python train.py --dataset="pictures of board games with random positions, seen at a slant" --arch="resnet" --depths=[2, 2, 4, 2] --num_labels=11 --init="lecun_normal" --lr=0.0019 --epochs=23.8 --decay_fraction=0.2
Rows from block 7 of a small multi-label image tagger, named by matrix and row number. Rows with one number belong to one channel. Each number is 128 + 32 x the weight over its row's rms, rounded and kept within 0 to 255. All counts start at 0.
Before each channel's rows are labels from the 100 images, of 14976, where the channel reaches its highest value: "colour at peak" is the nearest of a few named colours to the mean colour under the peak. Only what is clearly more common there than usual is listed. The data: pictures of board games with random positions, seen at a slant.
# convs0: first 3x3 conv (model.blocks.7.convs.0.weight, 96x96x3x3, each kernel summed), inputs 0-95
# convs1: second 3x3 conv (model.blocks.7.convs.1.weight, 96x96x3x3, transposed, each kernel summed), outputs 0-95

colour at peak: grey
convs0.23 [136 128 118  96 155 125 140  89 178 126 107 160 120 120 117 157 112 118  90 124  49 142 112 160 185 131 122 145 175 112 139 171 150 136 164 125  77 130 136 153 152 126 150 145 101 141 170 115 149 116 190 128 128 127 125  89  94 191 143 107 133 233 169 172 140 128 103 141 114 187 188 104 136 159 162 140 150 147 130 154 133 151 193 131 179 143 129 132 124 170 171 101  51 171 164 182]
convs1.23 [169 152 155 107 122 154 138 108 188 160 160 165 136 166 155  80 110 138 129 122 108 150 122 111 154 197 137 174  76 119 149 173 115 107  91 131  84 121 104 173 184 165 126 153 113 130 113 127 127 158 146  82 121 126  26 130  48 129 176 117 108 164 129 142 111 127  58 166  75 150 110  65 169 117 139 112 139 135 147 173 127 155 144 135 127 119  85 104 147 169  89 167  81 116 154 144]

colour at peak: brown
convs0.88 [132 128 149 119 130 129 154 157 119 116 150   0 128 128 132 129 132  90 138  57 130 149 149  83  60 128 118 148 132 151 129 142 113 132 139 130 103 135 133 141 147 128 154 138 130 134 118 181 103 118 132 146 122 160 129  79 108 138 164 130 144 128 148 154 114 152 126 157 124 127 150 134  33   8 133 136 163 138  85 133 140 114 140 140   7 164 116 152 145 145 148 132 138 123 151  98]
convs1.88 [104 110 151 176 138 151 144 171 174 101 139  51 128 113 127 160 110  85 164  90 170 127 127 161 177 185  65 103  73  89 174 110 132 158 111 129 128 148 136 127 150 178 131 140 157 192 125  99 169 171 144 129 123  93 138 158 130 137  95  91 114 124 166 156  97 129 134 118 135 194 122 159  57 123 120 156  91 153 186  59  95 162 138 115  93 140 174 187 108 126 145 146 150 123 155 161]

colour at peak: blue
convs0.24 [193 106  98 129 121 170  97  97 171 152 153  66 164 135 136 113 100  83 140  98 118 131  97  72 142 119 103 122 113 144 149  86 131 149 140 121  63 165  73 119 120 149 168 169 103 172 105 122  85 159 128 117 107 133 111  98 107 190 174 120 100  96  98  97  78 157 102 103 111 152 171 153  80  99 138 111 164 113  56 149 139  92 170 181  86 138  74  81 147 185 149 113 107 141 101 104]
convs1.24 [146  88 106 145 169 103 140 160 104 133 107  85 112  97 179 209 111 137 137 157 129 162 116 133 207 108 112  84 104 151 123 166 134 214 160 101 175 174 128 132 106 110 153 117 131 171 110 133 129 133 162 142 115 122 168 136 132 139 129 108 140 144 127 163  91 124 155  81  83 145  99 205  83 120 104 158 116  84 135 145  81 134 119  78 152 166  98 161  47  99 194 112 128 154 104 101]

colour at peak: pink
convs0.61 [198 112 122 113 153 142  96 134 135 128 106 147 206 134 135 130  52 157 126 140 205 130 127 176 138 138 121 124 120 150 119 139  92  97  89 103 103  92 202 122 125 159 157 180 141 124 154 118  96 112  99 151 189 112 111 114 120 143  84 118 102  17 133 105 125 123 224 106 164 137 141 140 138 147 119 129  85 125 114  97 107 118 116 133 124 100 140 123 135 120 125  51 192 130 115 155]
convs1.61 [172 120 122 118 149 126  67  95 133 128 139 121 181 141 190 136  94 112 103 120 121 120  92 153  92 129 127 114  97 166 145 104 114 107  85 114 111 115 189 120  88 115 142 129 131 114 159 113  82  95 100 146 124 105 119 144 205 120 144 129 137   0 131  56 141 141 195  89 113 116 119 168 112  89 118 104  98 143 128 130 135 138 124 146 105 110 140 106 185 147 111 130 188 132 129 123]

colour at peak: pink
convs0.63 [161 105 215  58 139  88 156 147 110 144 136 120 148  78 170 134 155 136  76 130 119 128 172 170 144 102 164 100 181 156 118  55 129 137 146 129 160  98 119 155 155  65 143  99 106 154 126 173 154 125 123 116 151 169 153 195 149 149 153 132 178 131 159 135 198 156 118 144 105 116 121 125 117 126 176 122 148  70 118 164 168 144 163 162 133 146 110 167 140 146 139 146 159 195 189 108]
convs1.63 [136 169 186 145 118 165  78  81 119 143 155 131 157 147 150  97 126 154 143  72 188  94  85  99 174 155  88 109 123  71 170 131 143 148  94 139  55 124 104 154 175 154 113 143 143 126  64  67 101 112 138 137 115  70 128 117 145 158 125 100 105  99  82 165 169 160 138 100  82 149 153  96 137 136 192 126 155 155 116 131 144 121 158 200  77 170 142 117 140 147 112 144 129 128 163 185]

colour at peak: brown
convs0.78 [154 131 161 107 124 109 159 187 142 146  94 126 132 119 176 151 123 121 123 130  55 150 193 171  99 124 190  92 176 171 115 103  88 128 151 140 182  87 187 168 161  90 162  90 147 138 184 158 156 121 104 143 138 151 113 182 157 161 151 177 171  94 176 133 183 179 137 126 129 129 131  65 133 119 147 128 158  93 129 176 127 168 146 164 137  87 127 154 114 110 119 127 192 151 159 145]
convs1.78 [118 183 147 152 115 148  50 109 142 115 145 127 152 126 154 117 137 123 118  85  67 117  67 138  74 153 122 114 184 108 154  97 126 133 138 141  95 112 181 163 168 144 163 139 148  87 168  96 122 100 140 148 126  77 141 112 182 166 159 139 114  50  86 148 156 186 144  83  97 144 160  83 133  95 137 123 182 173 132 141 113 136 132 184  69 152 167 123 160 128 113 159 149 119 143 203]

colour at peak: brown
convs0.83 [162 100 126 111 104 148 129 136 151 202 148  36 180 151 105 109 123 127 121 106 136 163 114  88 101  93 117  91 132 184 113  63 105 140 130 132  85 140 117 130 116 127 201 157 103 185 102 138  72 140 108 146 136 146 141  89  95 142 187 139  98  85  85 101 110 158 157 124  80 126 139 153  93  50 121 130 167 121  50 140 149  94 134 172  60 130 122 114 146 142 118 134 124 141  95 100]
convs1.83 [105 111 103 129 162 139 154 162 107 122 109  38 152  94 167 169 135 169 163 122 153 120 142 114 156 125 120  70  95 146 115 142 141 201 126 124 147 178 166 143 109 127 154 117 107 180 105 117 153 144 181 168  99  82 159 181 143 134 142 108 161 112 117 120 126  99 192  92  62 156 129 206  31 138 136 161 111 129 126 112  95 128 140 124 122 126 145 172 100 102 171 102 182 155 105 123]

colour at peak: grey
convs0.67 [105 128  91 201 126 116  45  82 173 104 131 173 104 102 162 137  91 115 158 141  71 139 110 130 170 136 118 119 142 101 171 136 148 124 155 183 142 129 163 113 167 169 113  53 124 151 127  84 187 155 108 120 115 150 166 143 141 170  96 154 100 111 128 141 125 133  60  90 123 170 139 111 158 179 123 153 150 173 169 128 108 133 175 183 159 111 191  73 102 128 121 125 172 114 100 139]
convs1.67 [110  89  97 115 135  49 145 159  88 125 119 150 112  85 118 140 180 132  90 185 109 132 144 143  68 132 211 116 201 134 124 143 179 174 170 115 165 128 196 146 173  73 131  86 127  95 183 131 108 128 147 121 134 178 147 134 129 170 103 177 137 138 163 148  93 168  96 173 135 130 119 127 148  92 133 158 168 142 146 143 182 123 126 100 176 136 164 132 114  96 175 147 140 151  98 100]

colour at peak: brown; black
convs0.4 [ 70 111 109  68  92 124 154 144 121 121 102 113 135 174 120 108 203 191  81 113 161 158 136 106 112 144 168 154 121 143  81 186 115  86 110 130 121 124 178 152  91  98 133 194  78 111  58 117 140  92 132 183 118 116  90 109  94  88 116 168 134 190 108  92 118 104 151 112  84 121 137 119 122 116  67  80 164 120  85 121 125 112  59 123 112 154 163 120 135  97 142 123 164  90 110 146]
convs1.4 [ 43 164 111 147 114 178 152 141 173 128 122 116 105 168  32 118 141 164 154 139 103 160 126 145  99 139 147 151  71 117 109 140  25  86 111 117 106  98 181  98 117 168 100 152  98 113 135 111 207 139 120 156 139 135 145 129 136  96 111 143 119 191 118 100 126  62 121 119 137 149 116  98 123 148  79 106 130 141 131  80 113 128  59 126 128  63 184 127 127 116 112 133 135 106 114 146]

colour at peak: brown
convs0.7 [123 154 164 105 128 105 172 157 109  97 135   7 105 128 133 132 134  94 143  56 127 178 158  99  63 122 138 145 131 150 109 141 136 132 127 152 101 130 147 149 149 133 134  92 121 145 138 176 103 102 141 148 114 143 134  87 105 134 190 120 165 120 161 135  98 148 103 171 129 102 110 123  33  38 142 153 167 127  94 122 135 116 130 117  35 139 137 181 140 118 136 133 160 120 164  87]
convs1.7 [125 114 140 168 131 122 121 195 147 111 136  94 140  59  98 162 120  84 163 126 161 109 108 168 195 164 111  90 133 108 170 120 181 158 140 129 132 116 158 121 177 162 177 100 164 157 151 108 130 180 154  90 137 123 169 123 110 162  85 115 111 133 181 178  87 120 122 149 143 184 120 155  83 143 122 161 132 186 155  90 127 116 154 131 145 152 196 211 103  97 146 144 160 135 141 191]

colour at peak: pink
convs0.41 [151 116 184  97 145 115 167 167 117 164 135 151 170  94 176 110 137 136 112 150 100  73 172 166 138  97 166 108 181 158 126  59 127  94 153 147 170  91 114 129 166  96 152  82 151 143 162 173 168 142 109 109 147 177 147 184 127 131 121 157 155 141 150 161 233 163 134 144  89 127  94 110 161 136 178 133 140 112 126 150 142 155 183 144 153 123 121 159 146 134 122 165 141 202 181 128]
convs1.41 [116 176 166 122 115 153  58  72 118 132 139 130 140 137 152  79 150 120 134  73 107  91  62  87  90 127 112 116 167  93 149  94 136 155 130 151  90 116  99 165 169 137 122 154 138 131  99 120  95 122 138 139 107 105 101 117 136 163 152 107 127 111  29 156 170 177 114 107  99 125 163  50 133  86 203 121 163 146 124 135 140 122 178 199  64 159 129 115 147 148 107 147 118 130 145 175]

colour at peak: pink
convs0.95 [137 121  33 150 133 129  49   3 141 123 138 154 120 135 136 128 119 135 136 128 130 136  24 109 182 144 118 131 127 103 169 146 128 132 128 146 109 134 135 126 145 144 136 139 121 148 103  85 131 141 131 132 111 115 135 113 113 150 119 121  94 121 132 151 124 128 117  34 115 193 151 140 139 157 143 138 145 139 129 135 124 131 148 159 144 149 135   0 142 131 129 122 146 147  61 124]
convs1.95 [138  84  55  85 148  39 114 111 102 136 143 154 129  97 134 139 174 175  89 188 103 172 127 142 142 140 174 159 150 194  75 130 173 177 133 111 146 162 150 158 145  70 139 126  95 121 149 160 109 119 157 134 139 201 139 131 137 146 176 131 173 125 153 143  82 160 126 114 141 103 125 154 151 113 122 149 126  82 122 152 169 133  91  55 186 139 135  82 133 126 158 139 110 133  74 108]

colour at peak: pink
convs0.62 [165 105 198  48 123 102 168 175 128 168 134 118 135 123 169 146 153 121  68 127 108 139 181 167 138 102 166 116 188 165 116  88 107 159 145 130 156 108 123 161 122  58 149 106 121 149 130 176 142 120 123 123 136 166 141 177 152 140 168 151 182 143 165 135 212 155 138 145 116 128 122 118 110 126 159 125 156  58 122 169 168 153 164 160 131 128  85 165 143 153 148 155 158 180 187 124]
convs1.62 [132 170 179 143 119 177  77  68 136 143 164 140 141 170 153 103 113 169 136  70 148 111  71 103 167 169  88 132 118  78 160 121  90 142  93 130  70 115 121 149 158 156 125 160 135 118  73  72 118  98 127 156  94  72 109 119 160 142 143 103 106 113  73 173 165 160 137  84  58 141 157 102 138 116 166 125 156 114 112 135 117 134 128 182  65 180 125 100 157 154 122 163 111 111 145 183]